From a checkpoint of a small contrastive audio-text model.
Training: 7200 steps, batches of 512.
Rows from block 6 of the audio encoder of a small contrastive audio-text model, named by matrix and row number. Rows with one number belong to one neuron. Each number is 128 + 32 x the weight over its row's rms, rounded and kept within 0 to 255. All counts start at 0. Numbers have three digits each.
After each neuron's rows are labels from the 100 clips, of 14848, where the neuron reaches its largest size: "strongest on" is what is common among them. Only what is clearly more common there than usual is listed. The data: simulated sounds of rotating machines with and without faults.
# gate: MLP gate (encoder.blocks.6.mlp.gate.weight, 672x256), inputs 0-85
# fc1: MLP up (encoder.blocks.6.mlp.fc1.weight, 672x256), inputs 0-85
# fc2: MLP down (encoder.blocks.6.mlp.fc2.weight, 256x672, transposed), outputs 0-85

gate.363:076173208150195143121136130164105096195098179107173132115071110126078111128170177144150090111125106190162116172112119137182163161138115152147122178099113139142087176141149173118141111101107131125139094122137141127118111154121168113141130079141079179177104073
fc1.363:161128153149155153165123152143144130132123066146159108109107153112124049135108110116156100145112123086059132151071154094156121137131137182106162148114095145162129127149180105141133180164169130121196147127109165133105116081082127123188096159138120114078108181
fc2.363:145111103064132130094158143082077175129157098191113127120105100108113133094145106112064137151084156136169144134151145085168105161136131128146108101121167148122105155108098080191208148095143149090087052148116156190121150127185121138153082098122171100125084148
strongest on: quiet level; grinding; gearbox

gate.4:128168221158097133141128109122087086131168146111226107124073082091101116089220132118139057154115140186205121116148158133106080170142169177128137151135087159125072141154140125158121139112144173099108133123141097116146144152151126086183112118122099175207116060
fc1.4:097185137196138149151132144119082118170167102114149112132064142146108071088183176142081084127150108193182162166117153124096130166099122185131130089142096187101081145175108122170151137074095131119098136177081112115151077160171133128171100088166154130186105082
fc2.4:089161108113089102157153117061117122112168092131143154128140159157158102111172145097134107109110143181134103118086130129178101184145151164123169143124082175100111104158200075178159128130142152125110090157091166080114132139112131102167133110133113145148108055
strongest on: compressor

gate.158:150143127155165101128157133037160124103120115092140155144080158133122142146117152137129106186144149232179135169126155111180167161077141145141123143118118126172084119153172137140106130131110156108195151078175125080094164164112118093115162092148103093157132133
fc1.158:135167136082105149157107164172113134096179094175164125159152131117130112168138123142184085127144149118089129095111096162103076104175185117105130137105119154159124169149114091103154142104151130065137112164084093137108122131139160157145086179131078133115127118
fc2.158:111160170155119103136123177142081117180192173100143128078133168082094092172082120124114077151126113149111154078113121181173124155090144166138120085097101131124109123177187095099101137153215178138112118134139123155171142131079136095152090120066180179069146118
strongest on: speeding up; turbine

gate.20:045141133105177176108074096194125132124161203125135162135078098121124094123169148113111158166170141107142138168099140123198120152152116187136083151094109100111158196116161103147124168090130156138099090102134169142152127080123095160153119138108116199168111033
fc1.20:179122141143134130082157086108196137192162128098136125159124126148153145138118111146130149122085142144147146074136133141055093045083083091098137126189091145163154104103062132100069110157112123091108161152179076100151159108176147104083122070108143097140169111
fc2.20:171084082107174111025085140170105164117103210069119091130148123148097150102155129163132179104182110088169149126143143138112180085148105093113073138097181073134162197126127141140129143073081149117151146108167128080132141161146075111082087115093067110202144127
strongest on: state: faulty; air leak; piston engine

gate.196:130180129147087111175110096149161111105166134178119156095128114083155099125116094115113117117165163128063116116088137137170119106174096143185175114089101195147130100113154084105097192102120117141101129120118126144101203113114151112163158175148107142066103144
fc1.196:164118163160119127152150131090196113160070087123158128127144105128127113154130122133137091115079121155096154082122145104085119082135173156126140116094094173139124070128039161060102090142138136119151147120134159160110153124150165178126102077107170117112189191
fc2.196:076115138115157101056074148169102099124170136143094113120123134136121124077177166129086116136182090109123150090131139132144127103143110129172146174111183091128157159124105139172098096084135150150098159160125134120171143180159051168123123184156103176078084026
strongest on: reverberation; text has "reverberant"; text has "room"; air leak

gate.353:091135176140115089118098124108076112108146148116147168121116143103082129090106148129157093135156083140190148137142180196165134178126098126103108150079125116088165090169171158134145125104158168148091136200114159125166106151099101110169150133106051148122150079
fc1.353:209156112154148143166169175137124128171060157191069123082118109115091084157140111162074104152133165124118143123121170073125146141091128163152115129108163165153119170131141150125120125103098096077168140118146138113096133123139077072090067122074154108067164179
fc2.353:107110113094157109100155128116097171079133135135137148181117146171093142099137146186122155150177170137105107126076179172187117152190128128181117169109142120159156091104171183120135112090079132108080150135081191110123149123105057116104141112112113137101124137
strongest on: slowing down

gate.562:134068138118126137078129159165016129105135128078118117132143111133088148105171155115135162123145104136243117129169143137141164203146149086098099119177169075095095141134169166184184146164112112116153109162108099120156110187142065166101144136169110130138101071
fc1.562:181199137122105160131173138134153175126157110123131120108124139167125149176100053142121088149085141121082146090155098135121126097135094135140120134143105157157141091111069111056064129153116169126058109118151091126113113114101177087115131147150103098038118162
fc2.562:085107142174167109125099186149082071122120207094147112104147102144110092090189117085141159130172134173181106124140159115127109163138126087086136146146168106105115139097118149194170106102130107098190122152103116116116135169124080138099161146159145164231123100
strongest on: compressor

gate.412:148152114134121051156098120096129079130111170109113151121200167044136158073118131126104081138147182115158083097133155168151116116140179132103153093126143099149117094160155117096142138153132099125171120117086124117112173115081113115143200156124118139105166153
fc1.412:146173138126108099105154102118076110143117170083112129122177090147145160079139148108127097129130094200188093085151123130119112138153115111140142125165145147116197106127151169095110159180073122160111181143066128098104132157088137088110133160111133111104110141
fc2.412:113115087121148156107164106094127193172194161143106227175086101170187130123122092148180145146035086107143146154164108118167122147147115176159100150131135149051152173066139122140186101093181158090134097124146201128105156167108114120183061163165111101157129150
strongest on: piston engine; conveyor

gate.323:083183137102150124122138138185128085140151189142130135132113101082132118102149126165157102148114172173093124119135198160182098109142121134175111215104139119166132144123137129183131147065106146098125113103145182166085197055164125148138117135122132193120138082
fc1.323:104123128101073129214092094148125105174149093153121121122085066086188131143096094094130179107128154119094126143124088058123159126101106104154103142166061116115140128131101074163128132158146101199144073114107072064104128158151167081127125155138147093088083141
fc2.323:102138115139082117077117139086082135127117115130126122121178097091162157130075110075109128099159109172158112087143108114166133197153122074110093109142112159147140144154236089130118156136141182157076098129153160127142169047109195113158093129101102165129116068
strongest on: speeding up; state: faulty; grinding

gate.47:095088150130158149122084061132128090145107177082176085076132060103121131132164126152181135195114116157163136093136139122127101106106134134176097126089120091144109140159135139137121123152187144139141157110173155137146185183137120099136121157074117145150179067
fc1.47:178135130123118118136143154127112137106126119141138140155090181140079086096147172099109059127140151171137091155095155177142142177187175105062181170135130160161187110084173114100128122084072101052141096103110104127124119099148101172100115097135109102092101160
fc2.47:080109147178130170161089093125097111148159106164119149176121129141125173123109139123085145152169120103115104094126121114092116102142095184132122155101129131135131062122094080172175136144154122212139152126128112118129119153121167084107139143143155148159192089
strongest on: compressor; speed: slow

gate.434:105144104125125147104140157124172137129128125110131092137125126179055123141112087129147151106085145070104147131106125169094129130148097108085137144204127146168111165127186129108109122154112162114145105115177095068108116116141132105110104111124118118127164126
fc1.434:178137123161140079080102099118133109170138141082097107099164116105080199116108094127060124128176107122153159115127135138106217096099049067073107125171127132145148118169172166101109110137138108186112179149194083116123119130135155063120146097192117134094183139
fc2.434:073086156110133123163119135189101127073154128217122139141089108086144124098145159085148147116166133161142134136134118106163076133145202152199134139095165052111106138157075103184157166094055126121134108135076127184123102124133110190138134179169142145113084094
strongest on: reverberation; text has "room"; text has "reverberant"; piston engine

gate.664:043195102097111120187145150106131091142099118120175128152091090079109098101119126160144087169094119147094167185110166129164136183148128168149094175157127196129090195115178104105163150118143178134147091151130140140117102065130131148147107145138062144152120092
fc1.664:133095135128147138074134091169069136074188099150102136096121098124152151158077161162123181058183106146129104135113124073129126139031128121162136161081110096096175105162109145168124142144072065164125123118068129124105130128151149121153112125112140118121114111
fc2.664:123173151101112122121132195097103134134103104118164113153130106092098083118185155180165092169105201146145070127146187085159097184166168162159132186131097151161108164148157106143140116102120130077104105103101142160120138081163142104162113159084095125167092089
strongest on: quiet level; speed: fast; pump

gate.80:109117143138151129120076049150156101184143167112132122021100122111154134161112130125170158118138122115184100136074102095190112111127116170107168112105143118150107169158169121149127143183150110106133128103177131056110151164094073074140134169107118143154153080
fc1.80:135079092056153121102099158191090141100147128128101107142157106130139191126149125068136187104100106118138100127146113069139159156124088068098122118162121065104167119089192090168178135171154147139131106125072143127143129174139088149161133119086124122104052132
fc2.80:062133125117173118136089134149101161101136106144090137082089132132108149144077100107073183137148147094111166118130156134167164180126043101154090144114168121162085112117170121144130126132143144188086145158119118118106123135114047123114181124107161137077037119
strongest on: compressor; speeding up

gate.148:120114169117159146134147090081147063163058159125157130115088088060100138130156112154187102171141136125132122120162183106193142117129119157154132204115104113167143196129174125103099121135127164095132103096170154137134198096160116100154136120150075150140158109
fc1.148:113177147103111114109121161147114150139131144153116185124089105169118110126182121110127082122120161146112116097137119136146107124129095115232071138089136134101118096152092102165154104100086120091131088106120046154102149183132135125143147162131073081165110106
fc2.148:188142074108116118133175141129153085129106223103189175131102133098128099106162105140130097084123151174141143176094138157152114135187166070102115106193125141122092160077169161117132153114146126109164086093158143126100146152099067106119140167129102114154129177
strongest on: piston engine

gate.135:131116102090123144116144070151143176116163126174143141108124100114136097184155162098156065154134098183196134128130099126137068105145175173154133101080147156116105119093119099149146133156162123078081118143137103104118212144199135133138144127129102133176111059
fc1.135:086145088083115195168146153113116131134098125165145161214095132160113146139116137124142172141118149154101126125127090134143162094122077132178048154114149126146107121077113092167138126129063145102123147169147070031111116136091145118061116109148076069145130097
fc2.135:128133171191189125081127115164147145137152097158164160108091094138155128148103124154057123155138118158109161154150198156150141155154151162115146132138121085127179108183134155140085110094129183187114100106105172156181164144104127137119101150211195098093103164
strongest on: speed: slow; pump

gate.480:141149209157188160160125095110122067106143108116155152101084079079119117122140136148161070190124123187118138133134197133171124117092153173157121165137098150150136140189152150123073161111111131110162150114187104139113175082136168099125135082107099179095152098
fc1.480:118119123109107083089174119191109140145079145117142161104089093161111031173142158127156108140119154132140105146132194179184107117124178175093177114105197157125146173077153148125151103046126083123176145136098138137129124143108071172120094201123116113189120154
fc2.480:181089141181095119084109146112090178149102114094122147180101103179149143120149161115092192132188130114162156139137111136105124111175165110183093059125133130125124148153032111174162112186154135088138074118083123117116137181195110136122146084127156101144163112
strongest on: speeding up; reverberation; text has "reverberant"

gate.565:116170135088141118096170134073119114115036204146137124166134102105060198102150117101105097086121102107144087122184120163154158170136118121134110154152132128122146156117211126047120136115133138139098123112152125091131132100098104124156092116092054123130165126
fc1.565:116126153114126100111121109099115121076112137099111112118127078064105156112094100141109144138088084079095173119179168113111065133103077144170088083143129126071186207105111109110130100116095120201111068158102150191186137090167114126167117153126129133147149131
fc2.565:118160105115156098111173206060133079149114131094191119149107140170099107117184129096158085106134165157162110089086143112124093149136180164118159117161099141126099118146154080208161127136175174100150116153075125108126141158135129133165103111138138115120076112
strongest on: piston engine; speed: slow

gate.133:088160143139157150148161146139133043148112130082182103164091112147101107093175181125115053126104102151101148133108093102130134103113100186110161148131101146171068197141139106128138147161104131113154177159096103111177120083167178096166039124175093137144112114
fc1.133:167098136139143154154131130106132093143150140080117166129139147066147157134093110131153084125046084069089191080165136185121107057155146093124143082127090140157111115096101116054116107175112133136144119139125158170206172165129129106141206210136117155072131091
fc2.133:169160105197151108083136099095175098134156146071206119125088098193176091154142136149139090086165150165120091138088118109138124130100127179176166119100100185158154146138105125130136161168133159156141084099135201097087120159125142119123120113094136083162128146
strongest on: fan; quiet level; air leak

gate.570:091123128165109069159105161122120111181180147130132140081125124065139087156050132130116101135127095117124149108134183153149150132114137129112162137149176164171100122134182095085077192144167185134176142166138232197161161097086084129107125140139166181089133119
fc1.570:066074128169077068108144195123093125188170137109160115143146128144110075128154113110097121157102146153160151112123128104128136154177156115076121107161148129136168127128153138177174096121163158117157130203138083174146122130161125149118147101161187135134113108
fc2.570:086100153078189165113189085096150121133141157131107133152121155145115173083182137162159179145134143134174125128108107073145086097170111134110123132071141061132174151108113122197179122151132102085107159104156108074120164128148119153146147076099111103157116100
strongest on: fan

gate.484:117119198135213159130149123043107101125157137106147124077144139135072099097193147104138072160131128165162129118075151095169110160092157146085155121121059124179150165209207117117120106151139166087166109163125133122149116120158140088161072147137089232090136104
fc1.484:110128174192128145123129114099097132122132043085157137086125097119154128132111114081116087116112087125143101114121157119144131164148202164109124187143102096112084137177155173140085170185174148150151108138115123167091135115084206124154101147215114155118089132
fc2.484:144112170141096091127190131106093107163103118100186145161138102185130128111117132129139127141100141177165120198148116133108172155080179099101141074117110128070099094144062167101164152166135131110203159103110122132097055143114122162149089075119140070181124192
strongest on: slowing down; pump

gate.611:147082125072196158148106131079167178128028148138170105096110110123097145143127137129154131160100151096156109125124173107173105113156109127167129171094109101191115180128146155125093096092113182100148105133119163146157154121166100124089133072113108172157165105
fc1.611:070089058106135166105167143153069093172184148078082139155122112176111116094142171109085125145078074145187094103139107116114134146120170128107149085161178086076120149051109116126166091071124132136095070155099102062172135149097069151160094179099126087166117074
fc2.611:162079119057088145150110084113075103092150128158175134156123101159143140112140140104125126160117093192123077140172130199122171141161122119137180126104153114107160126145128110112152108111106150148151208090102126119159137131158077159178052130133133144101141123
strongest on: state: faulty; rattle; piston engine

gate.297:093133176093072088136115133159108130122107151145144110155092057086103113082162071148132136147096172122102151161195171137161103188164126111180083168154105130139164123082115120129151102086111159139157071159153108166150164100206142151130175183121144129104137094
fc1.297:132165140165095131122146108124116105146157148091094175157103146140091110139116131094053099085111113125127181060168150153151068143224075133157138142157133142161088133130160083114101196164187150114085097129139076114188122070119121056123128100129182088091159098
fc2.297:142148056086160150106118096092170130096122168118132114175138082135130149131144113148115111130138144109081145139127163166123088152119084171124099131099125115132097116099141139143143104114158160039118101089164163129075118081124070090148107083126094141145154102
strongest on: state: faulty; grinding; conveyor; thin (high-pass)

gate.274:127127157150168093126122110110073118123190098107156132132149129139132102140094115108134112185114122119121078161095197152155129163089133128089215100132069137122237154147182183095110140072175194153132088138088139138120107080104176091145069144141143145111101164
fc1.274:141135108096083110162133091098144128140142110140095139183131152128120094093136132146104129189144136114113134189125123108113153133087098143140119122104073192134145133119137105097149073100132132113107128138159162104117105124155122162148187089144079131154150098
fc2.274:131174199162113119077139164176089115143177140125118129095147114141119080167119061129122081170114127096113139115152127152195100195159124117155133164092161116115207152137159177114119115101176185121154105104141163137098099129111118095200092184103152140083127123
strongest on: state: faulty; rattle; compressor; air leak

gate.204:159140115141131103147078116116120102189080190172147100110116061086139152129155097179157100212166158141132084146121205100138160175128091141153106153148125080164138151182135153092136099122154135145157206099151144098092126157154076072107122100097140107078161169
fc1.204:147163126176140138077111130148155136169113173082175147177141124154115146126109138098064086129164085150115088092145107191126130138202143123129108167159153114147140115088125138071092134162169138120106137073125130070131141159087098123140158153151110082098155139
fc2.204:142112075103141153163143139152195146122110113163183098118040152171118118193141204123067074150146119082108125139082146126065117096118082181141113042089103120170122147110064090158125129134127123108103096108072113098137105170169057123130111149096107102083093141
strongest on: state: faulty; rattle; compressor

gate.372:144109156174123147176071083091117102192110136165179097104100102094150118126137083105130128111165164195198097145128132092166175173122172127129145099148075108148090093178117134152143069123156126130125112092204094098097112120126143129124157087146135151114113145
fc1.372:161168163171083104107122129127128114070129066055170150166142106148129107174126150169150097147099124070086102116086139088141096152156116144130115161082154202131167150105154164144095181172120125097171139144090145132127167152163137119199092210096073140164153124
fc2.372:111051147153088154103161128103102123189111096134119112163131107136128139126112144157167085154118151100058127101150147146126133120116065126158104111165067170141056073128157159114128157174153082095088152115110130136148149147143125129130129144126124064133123143
strongest on: piston engine; speeding up

gate.557:147148107135138077170138120124150099136101182168171136104105092135125114120163122209192083199151162157118079139145196144123089145107137169153150115136102091165144090160107184085128129093149168113167158090156128108124153172167091040094102119111136099113166141
fc1.557:126154163165102121075182144098153131130111143100182167189073196143147113098107164166130116168155087123137106161152125133135146136149176173141145145153126138143115136171163147092085155146141145144069123092175132098148130122101130155174155121143099083117148128
fc2.557:133116140085146165202094110147144111142153133181139092125064135150139154162153111154093068160148137152067108068078138110092078117140092195166116126115112121169098036096110068150145080127207174122128190126110144084118119157132074100110088118107158089037142107
strongest on: state: faulty; rattle; speeding up; compressor

gate.502:163112186159137149126141073147129071172124107123163128110111116045092095130180180154158093152127133152146122132120173140194138110104132156162152182088102161196159172187180181108106159165113104086174148120146162140122182140144143076152140123126104185140118093
fc1.502:108137082074095098144141159099100116127094197108126142131143051155155148181094101112130076135133133185133120138158144111085102173140188125151126139134136111049122112104130175062099106114168171130110113129157108100116121103140135157075041100094103101121195176
fc2.502:137145141104114086088128181082041164143112076124103087099155158140111139103132148112107148105136101115150193085168084145145115152154127104122100119080172102155099101124097150176125105141114142120081110205073133159193075153149094163142164091119092134102111108
strongest on: slowing down; fan

gate.119:162096147132203160126077149098121119085142108122130131109117169109120140107132121137141046149170111127131150119093159133124140119083144137083170087116119092150112140222196137106089145129147145137114143163157141128137145126119124149153146090091116146139135173
fc1.119:106129107076074123093101109132129168060151104135095131103173103123168164146124089143093096125129122099094141113184117147096102114169139103115118160100196054098092177129077126128114157125097161109162146072152152164113125107168113107122079164176120150125098132
fc2.119:119165150157168100121107193086095106152137146088171122130095191160076100129150128112100059133119139138118149098090172134143134136107125147106137149136087129143177124155162121129097064137155158147120124193107130139163158173100138103115142104084165173078091164
strongest on: reverberation; text has "room"; text has "reverberant"; rattle

gate.612:134121149118123104163133155102131079195106115147157105124084119076138084124152104138202065210085117146109157126166141071151158101111098170152161151112115135180085183142135156117130062151158167078181165117236168136105114133175156127139111114171122187130141090
fc1.612:110093119146158133133112143177076095098149140115142129119079084171102120126134150074107121057145088159168124105146122145112136129147150077110166136160176095122128096114098183144155174099165151183141152130081165123203135208127094150090080103082174145181093128
fc2.612:094112121154143130114116131117147100124149145127113102082164189107062112069138174195075183148161185096130110182091202148069146099096153126104174142190115087147148089168142182135131160118153068151113156119162155116138144135125101097119216107111131141161182161
strongest on: quiet level; fan; piston engine

gate.524:153143153130091092117143116134088139101128135180117117183155113122151179088140105067082070174146128117128139053183139167162107138236115113134109109123060118144150165128137059102124210144132140118082126126133082095194193116151169133141122186156090132074088157
fc1.524:182143167114077085128146131105081177115161114112102139149150147128103139123114145135104071229123122112109154125160139188133117136108152128132132043101104159199139071133133095030150096137156149105121139140137137113159090133148113044148103077125087114105187159
fc2.524:084144108163143133125134120115213078143137146126182145121036098172164103149151158133172121092143140200135095158081136119090124104113121171160154163129171167119072082106055127191128178112096144122192155104146166105067124101117151118078082117156131086145113102
strongest on: reverberation; text has "room"; text has "reverberant"; speeding up

gate.563:130137115146141148111119001089127056072141137107115088102138075113126126084148094180161089159174125136149145097135126081126081129113124124121199135156119083095134181149146151112080149167164193160090125141197107094129151130166137075158111165132107108142115094
fc1.563:111133085108203107073173156090101129130090155155123141150134191160123138079170143119112113127181087136196126125149125101146195142136114122134138119132162102130145099128140129141155096086143149097129181171109137087152110180109097186130160125111125096161151118
fc2.563:120120133118148121147154100112108175126190118129079126085165170141133114067129079144153147170111107101133126127114147101184143126165138138062177155125098094048146192096191143100092113097084093133092112136134083096132152143104095140210154230151097163152081172
strongest on: piston engine; conveyor

gate.494:059150145129132105140074109133147137113167122095151109096109107081070135171123117129123185142105175102116152138144188081148122129136062098180087151147049104130146149157153105132101088094138087141086083102165117164108120088181135116103164143129122172137125133
fc1.494:147139173139102175158124127146086145120160106170148097141134110147179163153089112125096073166134086109079110122107068122128112153105134158159147073088143129124127148140097117111170150197108176145120126121105083123121099117172144124179102153140156109064148090
fc2.494:137146130158139142129168090113133137181160104116163177126075169166145128144097173111097111112123090160140108192059063075128217158080093151128103082099075179161149148170144140112146161173120113180111113121147137074099080160150164145113152082118177052134124159
strongest on: speeding up; compressor

gate.198:093154110135184149184105175138153179154121185151126184085096154059091060106083134134164092126114084106107181116124163189142112091160125144142073123111155176150107109074171084085134161069117115105128066181118172174178124091129064069161106135133062142121192098
fc1.198:149129146128154164039164107112097143100163047114108095068215116123134230087137089145107154144162132116162110092119154112124120090128097115080099162115083116120167163162112167129097161149086157172097185144096115112103125147133162128134106151138127121119036185
fc2.198:154098138131133151151107147172145169098093125167148160167089137115121102148093171142173128144088124084118114180167111194146166136121152153168125119135187147146099103069115131102123117116140111116156095071167182151159141141086074166134179110114135141133196136
strongest on: fan

gate.203:145194183122126151100127095104111115144098128077116087094127126097118127136160120108178126144113125156135153105130157156159120132153145113102176153157137163139104163126180124180114233204176105151155150118134100070110168110103150088146091120137115110101116138
fc1.203:133169156098137125148099098152153126140153152137090126123167156104111090171115111092151132133095130079082165089109124174113130089154086129097150094082142174189134135099108117144100103133148153073165137123150128133161163111130140129151183145157131181118153119
fc2.203:093122103122130154148088095178109153133153131120122121121113161134190143117132121122105126117132130093067134114077132085188115122172109126147147114120101155111159093129139114176149115167129117191078123166098160090115136154115107152168191174124137137120097136
strongest on: compressor

gate.53:153122148104164118110136137092127096158094138129184109155089142139123142068182164100111134128131090160128122148140114095153208100154139160153159171116125158124100121145111115085118101127130151135129201104159196093133121160129106145137142090132101151128137131
fc1.53:108149146112137104152138102146082078129106184160082062080166136081089103174158122119128172181135158118140156159171145118116129153087184116103100085120170124144141153144129159127143145150167130103194103162140151212141134096090166177127150146155158139108163080
fc2.53:111092105140146110160106178097168114144085128107172131153110141173218179098103133104168133116107161139108090149077086140154190112106075122152161100139110168142106090084083126099162083143093123120128142085155183073091140171095126175104218056147109122198110133
strongest on: speeding up; speed: fast

gate.83:118149066106134067136144120133177138134051175140102129105124113103131119165161133096104135157114190112121129152131165089148147128155102154131097111126190158180074109127125110155161126143124157115175119058119174190099132150110118096064146150182093172193195089
fc1.83:158124177166222160137141130109090120164146150188125119118067127136064092129102084146188155085139099140142119159120112094124132146056142187131144118105134121041125166140160141151124070122109066075118112128115097125119079187120126101171090130124142129124136174
fc2.83:120150025135084065094144169160116135118075156081162075076112095110141108132141134129079125110116184165122094124132168146121152130134080096159136140169179165178047109116119152131119151122073128200131109123088156162081111154129120138041156127145093105206086141
strongest on: fan; bearing knock

gate.532:127083136156095082122097096106103078125094158117133146119102106062172154150176111109108107128099080107139114169145150141194074193169132157119143102150130126122109133146173105092155125153187155142150082137120212172172192151133075122173145166162149108114188134
fc1.532:119125098116118148117101140142079088098129157164103140126102152151140143129140172094077119152135070099107088175149096143122124169164121131120162157115189082136123175126120120137132159108160128176128153188098135094136073169105062191124173168121164161070105081
fc2.532:153115138144057094178151126089171094176101149048137135139134118087133092133125164169209134130094134153180126165112097068090160093083143110112155066098082173125131113116086137119163139195080073106161147077174130107125145100134140137099161102109143091194140158
strongest on: compressor; text has "speed"; speed: medium

gate.67:105111186199137110134082075144145092114132146049139126121157131122146141142100115124113092130108141151105116108153152157193106173164146100112190129148126141159144159100202175055091122134143132137149124058139155061131190096117115120132177143111123188108134141
fc1.67:115192156103117073123157054160110120144094098065092095094149121079113128102165123124168084137096135119120173140164134069117065140100125122150128165178133188180065197080096143129130108130117083148155126140132108132117110103168163149162164141162073115165116126
fc2.67:141136088136141126107160180145109149107132115131163103171116133152087084096176151117158104113066164164186132114143106035158097164133157141131088108160102086098136165128147092158144098125109118080065027172097027134161175154170111185131138132133118115161071113
strongest on: compressor; thin (high-pass)

gate.649:119134122137157131109105096092105138109114121113120131105145162070088112120123195130092104104173137145162104138102177153108188105122182124101127155163137127144123176159173117146113137087124053127150103147120102133145150122145083153114163128106075162180144108
fc1.649:101167128119152237110101061093140169103188147163090112054145113123101160132087099111076127120102064128112145124150096145088166055123114123116117168147128127117084185115110059083055125107122130135116106111115101134158117136098131077151133163181104147090143136
fc2.649:076149130148163132160111141124154053123075160152141044105096113132070109155175128081115106103174155073107146103109127131102074148098126193094149103138175116174062147086123098154107154102139150123164073170101108190126100102122122140099132119079136175128134107
strongest on: slowing down; conveyor

gate.319:147114115099181156093184149173146120156108112115146159158037115131127144124190147139110123156121186187175084126116160120143157098098150151183077134177058137120131143095112135170152125103108110130084063126128114123056170140170121132089075103074113123150084134
fc1.319:144150140183177154087130107168119118150070160121131168168072092151134135070178118178128119113104158151141194156162131129135162123090098128152098075156056118127153126148120188126088091117117127099105077125148157164115164163129123136124119072103177119156095129
fc2.319:153171152158145107080104155154160132155119154069104112098172111114105108170148092154130099184121113144107120146132145140055140090131128167099152133098129129139114179178075163134052148148125162163166126086130127129125119129112127123165080159198091137123125157
strongest on: speeding up; thin (high-pass); grinding

gate.212:146170108154142145092093114203096105113077186123138077117084141100136154132159119186119071127153175115137150128119168123177115145118117136163092089114114115165160156130187121122112166128142158084111115119136135123125134150150071116102085169089107094064149124
fc1.212:148088108078131187149181133152101178095149093187099131074046134140119108164139151129133121154143154092104119093126157082170128138190159163181129152094116099202102120126199054179178083157168154136101112156093112100111135171161095137145138152153091146085094064
fc2.212:148122071118095059148166176071151080129101134123176123176146107173141118125118116103090116150136136143133104166137179178095140155071141146078186077191112180094157020113122169097112106141153197162153160086179166133111112144069146062104136119170136148147134151
strongest on: reverberation; text has "room"; text has "reverberant"; speeding up

gate.6:110193164116123142135091106132118147115143150102129125099116126127095090183134118174173072183086166134104091106113173150151124139137132164182092201103101125187167126094141125136082145139156165149132109101155107097111153114111149057101076171100091149105121112
fc1.6:122129109132104133124140107077145126083104161099130083138133062169135158153145097131157151153089132167130128086180189127079137100112147101121151174173137110081138100073095165116059143159112140173067163076163106101149171127133124046015115122141094118127087177
fc2.6:120099101078128190138113148166182118174102087156166119093109129111162079114103155114110148135100127168085123146134102119172155141179120149149148196124163151177071134090138156140154106117114164139140123098114160137094125107089125180165150158191112135132078101
strongest on: reverberation; text has "room"; text has "reverberant"; conveyor

gate.609:080126126136144085139169154134127078090079173137158163121141092123070091127163115088177146081115186169172073188139129174177128162126172115126141154153157125080197146119169137109172138046162151096189081146157173187079114084108142170123071092067130146131162093
fc1.609:129081129092124147172104111063127104162097151154148139181129097130161143077192179081131100121115066167156087128159108156079156103125066111096125088171117123155098169111107162083131160116093089117157224116154101119147082172154140120094108116149153125140110137
fc2.609:089108079125157130142121133096152129125127194113131087168130157138187205153117099089117159101143094137104113102144074169103101086142045118134123091151134119122101095071109073093134072158149106133129139116160136110147195162094131109073171127120143144144159159
strongest on: piston engine; speeding up

gate.121:125158195120144163108138101119114109126153165153178177128089109100085133116132176121152119179093114145162068180143169187176103134136118159148154182061094114141092121144128139124119128104147104033163118053132145141094159124114142106139127116140085170109144105
fc1.121:120096131121098155096157145079119173157172099140125130163107129143127150147119179157164129127070110064116070127163147147138115116146103138114143141092079056153077134139100101125107106128166110073102119020099139124129124093117164126114131142140128122110103124
fc2.121:154144136153101149129097063145176156117111090126131177134140066086127105164117141167138135122119172161137109155126139121101118108121114138153116096105068170133147142112091114132120154121099080086152098039152119133104181052153169085062113114129157131187184118
strongest on: state: faulty; squeal; slowing down